config.yaml
model: "text-conditioned image diffusion model"
dataset: "larger renderings of crowded toy scenes"
train_examples: 90422
image_size: 48
horizontal_flip: false
conditioning: "text"
arch: "uvit"
objective: "v"
cond_dim: 256
tokenizer: "word"
vocab_size: 62
text_encoder_width: 128
text_encoder_layers: 10
text_encoder_norm: "layernorm_no_bias"
text_encoder_norm_position: "pre"
text_encoder_activation: "squared_relu"
text_encoder_head_dim: 64
text_encoder_fused_qkv: false
text_encoder_bias: "all"
text_encoder_qk_norm: false
text_encoder_layer_scale_init: 0.1
text_encoder_parallel_block: false
text_encoder_moe: "expert_choice"
text_encoder_num_experts: 4
text_encoder_moe_every: 1
text_encoder_expert_mlp_ratio: 1
text_encoder_experts_per_token: 2
text_encoder_shared_expert: false
text_encoder_positions: "sincos"
cond_dropout: 0.1
norm: "rmsnorm"
norm_position: "pre"
activation: "gelu"
mlp_ratio: 3
head_dim: 48
fused_qkv: true
qk_norm: false
parallel_block: false
inner_norm: false
moe: "top_k"
num_experts: 32
moe_every: 2
expert_mlp_ratio: 0.5
experts_per_token: 2
shared_expert: false
patch_size: [8, 8]
layers: 10
width: 192
positions: "learned"
residual_init: "scaled_by_depth"
optimizer: "muon"
muon_scale: "match_rms_adamw"
lr: 0.0037
momentum: 0.95
nesterov: false
orthogonalizer: "newton_schulz_5"
adamw_lr_other_params: 0.0028
grad_clip: 5.0
magnitude_pruning: 0.7
steps: 10700
batch_size: 128
epochs: 15.1
lr_schedule: "cosine"
final_lr_fraction: 0.05
warmup_steps: 530
weight_decay: 0.03
adamw_weight_decay_other_params: 0.01
Rows from block 6 of the text encoder of a small text-conditioned image diffusion model, named by matrix and row number. Rows with one number within an expert belong to one neuron, the router's apart. Each number is 500 + 40 x the weight over its row's rms, rounded and kept within 0 to 999. All counts start at 0. Numbers have three digits each. After the name is the row's rms in percent of the matrix's.
Before each expert's rows are labels from the 100 texts, of 14976, where the router gives the expert most weight on average: "tokens" is the input token at the peak. Only what is clearly more common there than usual is listed. The data: larger renderings of crowded toy scenes.
# router: router (text_encoder.blocks.6.mlp.router.weight, 4x128, trained with AdamW), inputs 0-127
# up: expert up (text_encoder.blocks.6.mlp.up, 4x128x128), inputs 0-127
# down: expert down (text_encoder.blocks.6.mlp.down, 4x128x128, transposed), outputs 0-127

# expert 1
tokens: "a"
router.1 103:471496521464517475555543451517446490526477528578526492590557552485466489563499552477497496552553522465550502511533514494552517488491518461568449522555439456539518511540550486461452455555466594491466475492428481466529541494443403450466423472446463462497422504452497409529452510472443496499524498532465441489475460464524419545551573517502490505523529452528478525503526530497480541513472
up.12 012:500500500500500500500500500500500500500500245500500500500500500500708500500500500500500500500500500500500500500500500500500500500500500500500500500500500500500500500500500500500500500500500500500500721500500500500500500500500500500500500500500500500500500500500500500500500500500500500500282500500500500500500500500500500500500500500500500500500500500500500500500500500500500500500500
down.12 027:606500500500500500500500500500500500500500500500500401500500500500500625500500500500500500500500587500500500500500500500500500500500500500500500500599611500500500500500500500500500500500581500500392500500500500500500500500500500500500500500620500500406500500636500500500500500606500500500500410500500500360500412500500500500500500628500500500500500500500500500500500500377500500500500
up.13 059:500500500500500500607572500500500500500500608404500500500500500500500500500500500500500500500424500562500500500500500500500500500500500500500593500376500500500500500500637500500397500500449500500500500500500500637500500500500500500500500500500500500500500438621500500363500500500500500500500500500500500500619500424500500500500500500500500500500500500500500500500415625500442500500500
down.13 061:500500500500446500500500500500500333500367500500500500500500319549622500445500500457500500500500500500500500500536426500535500500500429500449500500500500500394500500500500500500500500500500500500500500500500500294500456500500500500500471500500500500578500534500500500500500500500543500500500500500500500400500602500500500500500500500500500500500500500500500500500500500500500500500500
up.14 091:500400500500500561500542433500500500527465467538500500456428582500500500537500407445572396500547500500564500465570500452500500500500500500500500500501500500500500539500500500449500500500500459574500500500500500500500500500500500500500500500500585500411500500581426500500556500500433500500477500413500500500391461372585500457500415500500500520565500450500500500500464500500544464604500
down.14 095:500531500500500500500486500458500500500532581465500500500603500488500511500500500500500500500500561467500676500460500545500500548467571500592500526555456500500500500500500500500500459578459500500438500500500500500500551519589566500457583500500500500500454474500500581339500478500500648390500500500500500531500500500500500544500500500517500500500470500500500551436500453500500500500500
up.15 083:500588500450557548500500500580518456593452500561570500500500500528500500500500443405500538500500500467534500500500463500607500500531561500500500500500500500500500500500414500500500500536546500458649545444500440463430412429500500500500434433500413500500500500500455450500582500500500500461500500500578585551500500553500500426500500500500500442500467500500500500467500500500500470500438
down.15 071:500500424500421500500547537500553500500461500500463571549500543500500500557500500586500500544549500500500481594561539500500500500500500500500447500465500500500500411459598471418500500540500500500500500587559500594500578586500500500500593500554500500500500500500500420500500500500500411500500500500413500500500500500592582500449500455500545500500452433500500599541500534451500500461500
up.16 107:500500500518500402500500500532500629500500500500500500440461573500539500567500580500500580500500500500500451500500394500500460398500500415500500500495500630500500500500500473500500448500500500500544427500500500500500500500500431500500500500500500593500500500441500362500500446500603500500500500583582500549500500580538500500500500500500500500548500500446500500500555500500500500556554
down.16 118:500500500383395500427500500500428500332547500500538500500500458500500500500500497575500500500500500474500500552500500500500500500500446466500500500500500500500500500472431500500500500500588500500500500702430612384524500538575500500500500556500570500422500500500470500500500500500418500531500500500500524478500500500500441500500500500500500500500500500456500500500500500500500500500471
up.17 054:500500500500500581500583500500500400500500500500446500500500500428579500608441500500500548500500597500604500500500500500562500500500500500573558500500500500421500500500431500500559500500500500500500500500500500500500452500563366500500500500500557500500500500500500584500448565574403549500500443500500437500500446500434445500593586500500549500500500500500444500500500500432500500500500
down.17 049:560403672500581420409630500578500567454500500500500500500434500500500433500500500550500553500500500500500500500500500500500551563500581500500552406500500500500500500567500454500500500500500500500500500500500500500500396500500563452555500556500500417500500450500500500500500500446500500500391500500500500500500569500500586500500500500500500500500500500445500500500500500500443500500500
up.18 131:500666500422500461500500500500500581500428422409500500554500454558500500500397552500500500547531462500500500500500375569500500500500500500539500500510500460500500547618500521500453432529500559500500388500500500500460424535500500500558500500500528455500500425500473500564500500528552468500500500538500500500480500500500500500540500563500500500442500500500424500471527500500500562525533
down.18 131:500524431543368568391500404500500500500500627500500500500500447500562500434500403500500478521500532500500500576518500528460500500500463525535500500500500500500500500500544500500500500567500500526500500500564462622567500500420588500396500539431500532439500500460425524500500483500500500500432500500500518465558551397500536500500500500500500500500500500477500500500555500500500525500500
up.19 012:500500500500500500500500715500500500500500500500500500500500500500500500500500500500500500500500500500500500500500500500500500500500500500500500500500500500500500500500500500500500500500500500500500500500500500500500500500500500792500500500500500500500500500500500500500500500500500500500500500500500500500500500500500500500500500500229500500500500500500500500500500500500500500500500
down.19 030:636500500500500500500500411500500500500500500500500500500500575377500500376500500500500500500500386500500500500500500500500500500500500500500500500500500500500500500500500500500500500500500500500500500500394399500426500582500500500500500414598500500500500500500500500500500381500587500417500500500500401500500500500500500500602500500500500611500580500604500500500500500500500500500500
up.20 158:576500500500500556557615500380500500500500602581525478433500427500467500448406500500500500489500469500500462500500500442500500500521470660500481500552500500500459457556500500500500441500521500559484500500500500559500500500500472500500580500500554500500491484500559500435500468500572500500500569500525500407500500500500537536441500500441519484546500540405500463500467500500419500485522
down.20 138:538500596442500500500431551500500500455500555500500500500567500500533559500444435500500500500528500500552500500540462551616500500436500500517500534460500500467529500421476500500500500500422500500500500500587500364500500500555582380500500500531500500500500500558400426500455467500500500500500457550500500500500562500500483500562500388500475458529561500500439500500455500500500465426500
up.21 105:550500450500500594500500500583392500445500616500457438500545500483500550500500500522534500482500500500500462500535467549551607419500500500500500500500446533450500605500500525500500568471524500500447500557500500442448500500479500500544470438500500500539500500500500500500534527500398500417500424500500417500500500470575575563500500500500500574500450455452500441524454500500500527500431
down.21 120:475500500543385462500533586500500545538500500500500500500500525554500448500364500400500500500500549500500500500500500435500500542553594500500500500500500561500500418500435500500428474380431500500500590500556451600452500500561533500500589500500500500500468500529500500500446500550615500500500500500442470500500500500457466500500500500543500500500500547500500581500560500523500500500500
up.22 174:500500212500587500653500583593500500500564500500546500500533429500439500500500500500500469551500500479500500512476500500500496500478500500500500500500500500500500500500527500500500520500526500555500500556500564500500500500586500500500437540514469490451500469500530500500500473472500500453500500500450500500525500500500500500500500526473539500500528500576500500472457451543500518500500
down.22 198:500531607421379434328556500489500536500500500500529500478546552548533500456449500476500500487500500500500477483500517500558500500523500500500500522500500500500500449500500500500500486500534500500500439402500500500500434359556500362500500483439427480500500500500500500568500500500500500500500500530597500456447500500500500500554500471525500529526525500500500500500500500573462500578500

# expert 2
tokens: "purple"; "blue"
router.2 095:545546471531504461471541580470437467482513525502452510449464471486452471458473523461507524481492463556479508498430437517467465555480531561546551505510600499500459498495478542548508592474512482531568575474586556524561580563521579460508550540483465500537562504531532524452546531501542482422489493461505472542477445482474508452464518495438485545453475446531488496515485435446455509485538
up.12 114:500500500500555500500563500500571500500500500582500500536562500532500500500500500545429433500500453500500500565352500500500500500453500500500391500500550540577469544500500500500539500531523594500404500500500500500500500447577500500500500500522500460500425489500537454500500500454537500432477463540500500500500500409565531616500454394458455557500521500500461500500500500500564500418500
down.12 123:500500659500375436500500500548500532587545481476500500519500476536500500571557399500521500500500500500500500500500500457420500500451500500450599500500552459500424455534459483500520500500500500526500428500500491500424454500500341524554500500546599500418479500500500529500535500500532500500558500500457500462500468500500500500559500500500517500476500500556500500500445536531500525500500
up.13 137:500500500565500357387500539500566453416418500512500500500500500524423572500470500500513500453469500500500485500500500500500500557500500500575601500582500474500500500500500480500441500500500500500540500500456500500500500571500500623451500500534500396565500500423474500500500549500500500402549561500500445500500446500552465500523542500500483500530500500447500549500500431500500416500465
down.13 113:500500500500500670500500534500500542500536500500500500500474543500605470500497500500500500500563485524500500429500566500425500430538500500500500500500500535552477458500539500500500500402500500500461500500500370471500500500561610399514500500500500500417388500500413500520500500500526500510500567537500500500500500463416590500500500454500500500476500500500500500500500500377515500500500
up.14 136:434500614500500500533523566476500500500500500441500500500620500500500576500553500475457548532500547500500500531409500500500426471500500500500564500500451500500500500500500500500575500500500500500583531323601500500500560422500500500500500500500571500448500500500532500500432500500500548415500452471500500500544449500500500424500437500500500567500500500500500500500392500500500500552479
down.14 141:601500442500505538481500500446500405500500500633500500500350427472500500461500500586500500500500463478463500500500500500500500500500456500440500500541474553500500538486361500500500500500500500587500500612500544535500543649500500520500557500520500500500500559500500460500589500500500500500500500500500490463500500500510567462555516544572523500500500500500500500500500442500500500534500
up.15 072:584500500500500500500500500500516500500596572500500500500500500500500430500500482500500428500500384537500412500500500500500500556500500500500500500500500358500500500500581500551500565500409500430403437500500500500500500591500430500500472500500470500500500500500500500500500500500500500500441500533545500555532563500657579500500500398560500500406500500500500500500500500563500500500500
down.15 067:500602607500446500500500500583500500500500393500500500500500465404533500464450442500500500465553500455500500500500554585500500500578500500500500500500500500566500416455432500500500555443438500500450451500500412500500500500389551550593552500473636463500500500500500500516500500500500601500500500500500500455500500500500500500500500540414500500500500500500500500500500500500500500594500
up.16 175:450500500579581367500500642471565549500500500430530535507500461536527500500500500500552500500500578500500456474500552500463550500500516500441500386412477562484500459580500500500455500500478425500462432500464472547472564500500500600472500484452500500447461500500500464500457500500500500551432500500500500500500522500500500500586500528441500500474470500500524477500500570430500546500500
down.16 145:500500453500393680500470500555500359500500543476577576500500500472500500500500626537500500527471482525500500528461413467500500500500500500500561500500500500500483546451500500500532532500573518500500500500566500461500500500500500434500500441500500500567500474428404500430572500500500452500562500474500500500500500500537405510500500472533500500500471500500500584500500448500500500500500
up.17 054:409500500500451500500500500500500500449500529500500500500500500500500400500500469500500500500500500500500500500500431611500445500565500500500500500500500442500500500500362500500500500500500500500500579246500500500500500500500500500500431500500500500562576500500500500500500452500411567403500500500549500500500574500500500500500500467500500500500500500457500500456500500604500500500500
down.17 069:500450328550558500500500665500462500500500500500500500500500500500500500562500617500464500457500500500428500500500500500500500542500500500500500500500500500500500500432418500500500532500500500427500446500569500500500500500500456500500500425500500547405455500500584500500500500500562500500540577545500555500500500500500500500572500599561500500538500500557500500500500558500500500423590
up.18 055:500386404500578500500500370500500500413500500500500500500500430500500500651500500570500500591500500500500548500500500427500444568500500455500500500414434500500500500500570500500603500500500500500500500573500443500500500500440500500458500500389500553500500500500500500500500500500500557500500449500500500582579500500545500500389500500500500500549500500500546500500500500500500500500500
down.18 043:500500604500298500572500563586500500565500500500500500500435500500500500404500500500500500500500500500449500500500500611500500429500500500500500500555500500500500500500563500500500500500500500500500500500565500500589500562559500500500500432557500558500500445500572500500500500500500452500500500500500442500385500500500500500550500415555500435500500500434500500561587500546500500500500
up.19 111:444500336538500500522619500528411500500500500551560500500541500478509480500500458500410500500530549500500500500500441500500500500500500611500500500500412500500500500500390500475500500500500545442500500500500500500500589500542454417500542580583530500500590500500500500396500500530500500500500430500528500500456500465500500500500500430500443469500571500500500500500431564500500500500500
down.19 111:366551588435500447500355500500500500500500500500389500500500561548500473579500564500500500500500500500500500500500500509500500500500481500500500500500580500500500500500534500500500455565500500500500500500500553500500356500368500500500367500408500500596500500380581500500500500500519500500445500500500477500500534500500500500500500500500500500527525500500500500500500466500500500500500
up.20 077:500510500500500590500500500500500500500500500500381460483500500500500500456500500500500500432500500500500500500500439535500500500500500473500500470500662500500500500722500500500500500500500500500500500500500433410415500434500500500500500500599667500500500500500500500429500500500500500500589500500525500566500500500500554540500500500500500500500500500500469500500500500500500500500418
down.20 076:500500500500500457386500500500500500500543630579500500500369500390372439500389500405500500500500500544500500539500500412500500500500500500500500500530500500640500500380452500500500500500500500500500444500500500500500500630500500500500500500500445500568500500568500500446500500500500500544463500500500500500500500500500500500500500500500500500500465500500500500544500440500500500500500
up.21 035:500500500412500500500500429500500575500616500500577500500500500500426500500422500500500500500500500500500500500500500407588500500500500579500500500630416500500500500500500430500500500500500500500500622500500500500500500407500500571573500580401500500500500500500500500500500500387500500500500500500500500500500500425500500500500500500582500400500500500500500500500421570500500500412500
down.21 036:500500500573500500576437500500500500425500567500500500500500500500585500500500437500500577500500500500572500500500500500500586500500500500564430500428500500581358500500500500500500500500500500500500373567500392500500500500437500428500500500581500500434500500571500500500500500500500500418583500500500500500500500500500500500500500562397500500500500500500500500500613420500500500565500
up.22 116:407500500440530500500451500500420500450384500500500500500500500500428567472500434500500500553500563479524500500500500500500500500500500500500455500406500500500500468568500466500500500500500500500404541500500434500500500566588500565500500500500323381535500500443500500500500500500500500547500477500500500569558544500500561500482518406543536500516500500500500442500500421528569500479500
down.22 152:427467350500471413588581422500500551500500500500500500500500549542500500500610500476500500500479547526460500531500500500558500500500500500546616500500500500421500500518435539500455500500500500525441500500529500417612500500588418500500452547538352500500500500500500448500500500500500500524500522500500500500500585500500500500500500527500542550500528500508500500500520434500500500500500

# expert 0
tokens: "green"
router.0 095:516562492486559492437526494501518525483467440464497491398456498476499531531543428514442589475486507554546516576546458528498512430496488471470568603436532485457455533449495525505496472511546398510567545525513552461473517463526507594526551486506509522435517439523498493526527409477538516530502471449491483459521521499480502529520490482564459485457518533427489527500492505424436465466491
up.12 166:500500641466437599500500500500456500397429385500500500563449534500500500500500500500527500390500445500500530500457500545500518500506500446500579448434500520500500500500500500546500500500500487500500500546431399500500540587572575500500500500500500532500450500594500436500500476500500500500501434567500462500523480500500500595500440500500500500500500554488500500500446500417535500500500
down.12 168:533652301546383445500500500484500457542455500606500500500500500500500500500521500500500500513500481500500567477500500459500480500500529500432500500500500500500462500529500528500500513500500500500500500491500500500500401500500346500388546500470384474500533500545500548500500500431573500500500500500500476500448500500447500550500500500500500500482500500500500500481500518500500500500500
up.13 119:398500500632421417665540500500524500500563426500500500476500500532570500500448500470500483448500500500500463500449500500500538500500500500500549457400552500500500500500500500556423500500500500500452500540607531654500500500538500577500572500466466500500534500543500561500500500516464500500399500500500500468500538500500500500500500500500500500500500500500500500500500466500533500549500
down.13 121:527500500421321588383476402526500446417500532595500500500500500500500500500500500524500500500500478526500560444500452500527500500466450533500500500500529500426521430500500425500500500538444449437382500500500491500465400468557500468585483500554500500500500500500457450388500500500500454500500500500500500530549500529500467500500500529500500500500500538500475500500500500534500500500500
up.14 121:448500380500500370500605519500643500500510508500500500500500500486500500500500500539586479500500472500439500500500500500500391520557482500447539500500500500524500453500500500500500431500500557500500500500351500500552500542453430431457424500409500500534500536500527500551446500529450500500500500500500500500500500545455472500500500500607500500500500500500500500500500500500585500541545
down.14 122:500410611436389564571500500500338500500500565500500500500500435500500435500500500500483500500500500500500500500500500473442500500500500500500500500500479551500456467500483500500500466555500500500533601379500562500444500388453556500500573617500518500492500500500500500500500569500500544537545500500500500500500466422529500500543553500500500500520500433500500490432500453500500500500500
up.15 115:500500544500500397534407500552500504500500500381500500500500538540457500500500492500500587500448541480500500500500500500572500500500473444527500500500532500500500500512500500500500500500500500541500352500548500313500500500436500500500429500545500500500500500563500500500500441475542500581500565612500523500500500500580500500500457500500500500500500500415500500500500500396452447500500
down.15 117:500571550565484500392500500500500552500500442687551500443500457502500500500500573500500500500521500516537500500500500500425500500500573500424537500500500500500500488500549500500500500500500500500578579500394500601461561500574399500441552500436500500500545531472500500498500500527398500500500500500500500500500500500561500500500500500580500500500500500486500534528500500563500500591500
up.16 058:392422500500377500449500500438500500416500410640625500500500456500500538552554500565500500500500500500500500500500430500500500500500500500500500500500500430500500500500500500500555500500500500548500500500500573500500433500372500623500500444565437500500500500500500500500500500500606500500500500500556500500500500500563500500500500500434500500500556440567500500500500500500500500500500
down.16 058:389593500561500500500500500500500500500500615470500575500500560500500500500500500500500500500500500500500585500500576500500500500500500500379403445500500500500533430543500500500500538500500500500500450500584371447500590400500500407500472500426590500500550500500500500500500500500500500450500446500500500500500500500500404500500500500580500421500500500500500500500500428500547500500500
up.17 014:500733500500500500500500500500500500500500500674500500500500500500500500500500500500500500500500500500500500500500500500500500500500500500500500500500500500500500500500500500500500500500500500500500500500500306500500500500500500500500500500500500500500500500500500500500500500500500500500500500500500500500500500500330500500500500500268500500500500500500500500500500500500500500500500
down.17 024:500500377379404500500500500500500409500500609500500500500500500500500500500500406500500414500500500500500500500598500500407500387500500500500500600500500500500393500500500500500500500598500500500500500500500500500500500500500500500500500500500500500500500500500384500500500500500500500500500500500500500645500500500500500500626500500500500500500500500500500500500500500500500500500370
up.18 077:500576500551500500500500393500448572500500500500500500500500500537500536500500500500500583500535500500500475500500388549500500519500460584573567500461500500568500500500500500500500500500500605500500539500500500567500500318500431407500589500427488500500500500500500456393500500500543500500454553500500500500500500500500500500500500442446465500468536500425500500500500450500500562583500
down.18 076:500343500386500366392558500418500500500500605339500500500500500500500500500500500433500500500500500500500435500500500500500500500455449500500606500500500500500500500500500500500500500500500500500500500500500500500500462500512500500500500500500500460500500500614500575500500500533500500500500500500500500500596547500500567500500500500500500500500500500500500556567368500474500463500500
up.19 134:563395500457424500390585500500500500516500500500500500500500500535500500500449500500500500500485500500500456500500500543500597500481500500471500500500500500332463535500500500500469500500500500500500500500500500423500500411500500500500598500606579589500500500587524500500500500500521527561500568500556500500547500581500500500500461500500469500500476500433468451500473500402404551500481
down.19 141:500500500554666383352401500500454500500500557500500578500500450557500500500500523500500500534500500500452500500500500533454500500481478500500565500500500500500500500500536535500532500500500500500500500394500488541500469560500487376357448500473500500500500500544545457500500540500500500500500500500542500500500474500500541473546536546552500500527531451500500436500500537451500500579521
up.20 110:500500500500500500533500500500500500500500500382500500500500500500500500544500416426500521500447500500500500436558500500525500500500515447500500500407617500500500500500465500500500500500500500383528500500500500500500451594500424570500661500576551590454610500500500500582500500524500500500550442560555500500500500500500500428544500500550417500464500500500500500430500500500500500500542
down.20 102:500500500566426500341501500500500521500500500592500547500500500417500500560500500573528459500529500500500402572460500558442500500500500447500565500500500435543500500543453448500456500500591500592428500500500500419500568500500568500500409500500500500500500500500443434500500500562500500472500500500500500500500422500500570500500500500470524612500500500500500500500601469512491500500500
up.21 101:500579554389500500500435500500414500471471319500500500500500614500500500544500500500500422469500500500500500463500500558500577500500522500500580531557500500500500545500500500500500500500500445500460562500579500460500409471500500412500500454500500500500500473500500500559500500531437552500549440500500423500526500540554551500500500500464534500500546468579500571445500432500500500500500
down.21 086:602500500571468500500500556500542500500536638500500500500500417500500456413417500421552536500500462500544500563500500433500500553500442500500437500463427500555465500500500500500500500449500500598500450500448464500500500500500500618500500500500500500500500500500500500442500464455593411542429500500500468536449553500500500473500500411500500433500500500405493439500500500500500500500500
up.22 041:500419500435500566500500387500572500582500603500394435500500500500500500500409442500500500500575564500500500563500500500500500500500500500579500500500500500500500500407500500500500500500500586569619500500583500500500500586500500500614406500500436500500500615500500430500500500500500500440500500500500500500500500500500500500500500500418500500500557500500500500500500500500500500500500
down.22 039:500429500500320500500500592500442500403500431500500567575500500500500500500500418500500500500500421500500500554500500500500500500500500423500500500500500500555435500500558588500559445500500500595500500500500500500500500500500618500422562500500589500583500500556576576500500500500500500500500557500500500440437500500500500500500500500500500500500500500442500500500500500500430557500500

# expert 3
tokens: "glossy"
router.3 106:496434492545462554470426512485540497479543519447494509498503484536537503443475461545538411465478466484450471454462517462451487534538485555438451425466505575532551463513468477521526515465513493483451462499542440535483430483524554491496533513521516518556549553490498601497543513553554516572452537530544582521527569552487580488437441508479521501546478540507549469490500531552589520526528
up.12 135:500500544579500500500463500500500558500537500500500454500500523530500540500500394500500500417462500451500470561545500500433489500463463420500500500500500500549500500500521500500557483523500426500447500500500500406433572537500500593515570500561537559461500500500533500615500500538500500593361500500553546382500500404558500500500500500546500463500500457500500500500471500500500500447500
down.12 137:444627524500404500430500402560500500500520435636500568500498500500477500500510594500500500500447500500500500452475500500461500500500500500410500500540500500500500500500500431500500534500500500500500500500500327484563500500500500500500408570500500500524500500500500500500500500500587500500500500546500500500500500500465500471479500500409473500470527555442460504500373452500500500500500
up.13 152:447500304500500500454572500500500500555589522500500500500500500535500441579500637583500500500519427550500500500571455500500500548500500500524500500451500467595541500500500500538548500500500500500531591488500581500500425500500466500553500424500500432500500474500435447500438527500446528447500500500500500500500500500500500500427500500572500500500500500500500500500500500500500480435449
down.13 184:500478602500415353500373500500500455500500500500500500500524500500549500529500500500500500500500500500500500500469529500500500458500500500442477500500500500502500500428500500500500500500500500500385500337500500323500556541500500500441575454500500500420500500471560444500500523500500590500500500500500500500500474500463500523538379538500483500500515500500500500500500485516500500500500
up.14 055:387445500500578500454500571500588410500500500500500500500500500551500500500500500567500500590551500500500500500590500438579500500500444500500500500500400500500500500500548500445500500500500568543500500550500500500500500500500423500500500397500500453500436500500415630500585543446440500500500500500500500416500500500500500500500557425444500500500500574500500568500500500553500500500547
down.14 053:500500500549415500575500587421399500580500385500500500500544500500500500550500557500500500500452500500500500500500552500500500500500500428500447500564553500449500500500500500500500555432500451500500603429500500500500500578500500500345422500500500433447500558500550450500500450500500500445541500500500570430559500500581500500500500580500500500500500500500500500500500500500500500434500
up.15 029:500500500500500500500500500363500500500500500603500500500500500500500500366500500500500500500500500500500500500500500374500500500500500500500500592500500500500500500500500500500500500500500500500500500500500500500500500661500500500587500500500345500500500500500500500500500500500397500500500500500500500500500598500500397500500500500500500500500500500500500630500500500614500500500376
down.15 040:500500500500500413500570500596500500500500500386500500500500500500500591500500500500500570500500500500500500442500500500441428500500500500500442500500500500500500500500500500437500407500500500500500400500500500500500500372500500500441428379500573500500500500500414445500500500500599500500500565500500500425433500500500500500581430500500432500500500500500500443500500591438500500500588
up.16 145:500625500500500500500500500500600500536500500590500500588500500500534500500500500500479500417500500500500500500500500500500400389466500467500577500500557500487500500500479500500500500516500500420500500579569500500466500510439500500552500500500645570500574517500500500500500500500475550500553444500477500558500465511500479613469500548500452500500454500500461500574446500381459500500470
down.16 123:500500500604441411455500500425500500500500539500413623457500425500500500500599500436531500500500451521500500440500500454500500457560478500500500500472477500500448500547558500500475535461454500500524404500500500444500500568595552500500424561569500528530500500500500441431500550569500500500500456500500534500500500458500500500552499604426500500528500546500500595500522453497500500500500
up.17 088:500500500500500434500500500500500554500500500500387538500500399500500500500500500413500500500500500500438500500500500500500500500500596588500500500500500431574402462500500544500500500500500500500500618500336500500500553569500500500500500500500580500500500500500457500500433500500619500664500500500500500500500434500461500550500500500500500500500459500500500411500500500500500540500500
down.17 095:500500500500500618500500500500500421500500500470500500500500545415500461471500437500500500500500575458525541500500500500500500500469461500500500500525500500500500500514434500500500500500500500486500567500595558314500500500348500545500500500500500500500561551500500500712500500500500500500500500500500500500500500500584500500500409464500500500500527462539500500500500500453500500513500
up.18 055:500662500500500500587500500429369500500500414425342500415500500558500500500500500500500500500500500500500500500500500582407566500500500500500500448500500500500500500500500466500500500500500500500414500500500500500500500500500500500500500459500500389408335500458500500500500500500500500500500500424500500500500500583500500500500500500500544500500500500500500500500500500500500545529500
down.18 048:588326500500500500383500500500548500500500500654545613500500500500500500500500500500500500500500500500545500500500500583589500500500500500500500500500500500500564500500500500500500500500500500500500588406500559577399500500500462500500500592500425500500500500500500500500500500500500543500500500500500566500500500500500500500500500401567500500500500500413500500500500500608500500500500
up.19 116:562500536500466500487548500500500500500560527637500500500421500500474500500438559500500483500500472500500552500380500500500500500500480500500500500500500596445500535602500500555434418500472500518450605500511500566584500633500614500500500540500437542582457500554468500500471500500500500428500500500582500500500500500500500483500500500500500500443500500500482500427453500461500500500500
down.19 120:500529558482500379536434405500500500450500500500500500500545459500556500453575500500500526500500500500500533430500500500500500500500500457557412516447457500500500560500549568500525500500500473500500453672616500434500500500500500484500500500436500500500500544500500500417500500500500430452500500526451524500418551500500500466500500636500472500500500500500500500500591572500500500500529
up.20 106:337527500500424562452500542593500477500500572500500500500500515440457500500500500500441500398460532500559500500500500428500504500500500500500500500500500500500500500657642535500500500505454500444500478500500471500500500532537500562500500500556500500565590500546500500500500500545500554407500500500500500500567500500500436500500505500500500451500478500420500500500500431500500500434540
down.20 100:500572500519548419607531500500500539554487500633500572500500470500500500421436401455500545500500500500500566500500500500500473427481500500500500500465500500500555500419421453500500500500586500421500538440476640500500500443500500500500500526500500535500500542500500414500500500552500500500452466525500500454450500500500534500618433550527461500500537500508500500500430500500500500500499
up.21 057:455500500500500500500500446500500500592500500500500500500500559434565500584626500442588500500500445500500500500500500547500500500460500500500500429500447418500556500500500500426447430500500500500500574500542500408500500500500500549412500500448500590500449500500500407500500500440500500500500580457446500500500500500570500500500500429589419500500500569500428500500500604500500500500500
down.21 051:500541552500500439500443500500500500450552500500426500500500575453423451500368500500500500564500500500500500500500500500500500500500500500500500500500500500500431500454557565500500543500500500500500422500500500500429500600500500500643500545568570561456588500500552554437500438500500556500549500500386550579500444425500500500500500566436568500500500500500500500500500500500500500500500
up.22 034:500500500500500500500500500500332600500500500500500610500500500500500500500500500500596500500500500500500500500500500500500500500500500500426500500500421500392500500500500500500500500500599591500500500500500500500500500500500500592500500500500500389500500500500500500500408500500500606607500500500500500500500500408500500500500500500500500500500500500500500622500500500598500587392500
down.22 046:500361500500500583500500558500675425500500500500500452446611500500500545500601500500500500500500500500500443500500500500500500574500500500500500500500500500548500500500500500500500500395500500500500500500500500408445653500500500428500500500500500500422500500500500500586500453500500413500500500500500437561500500500500500500500500500500500422500500570500500425500500500500500500500500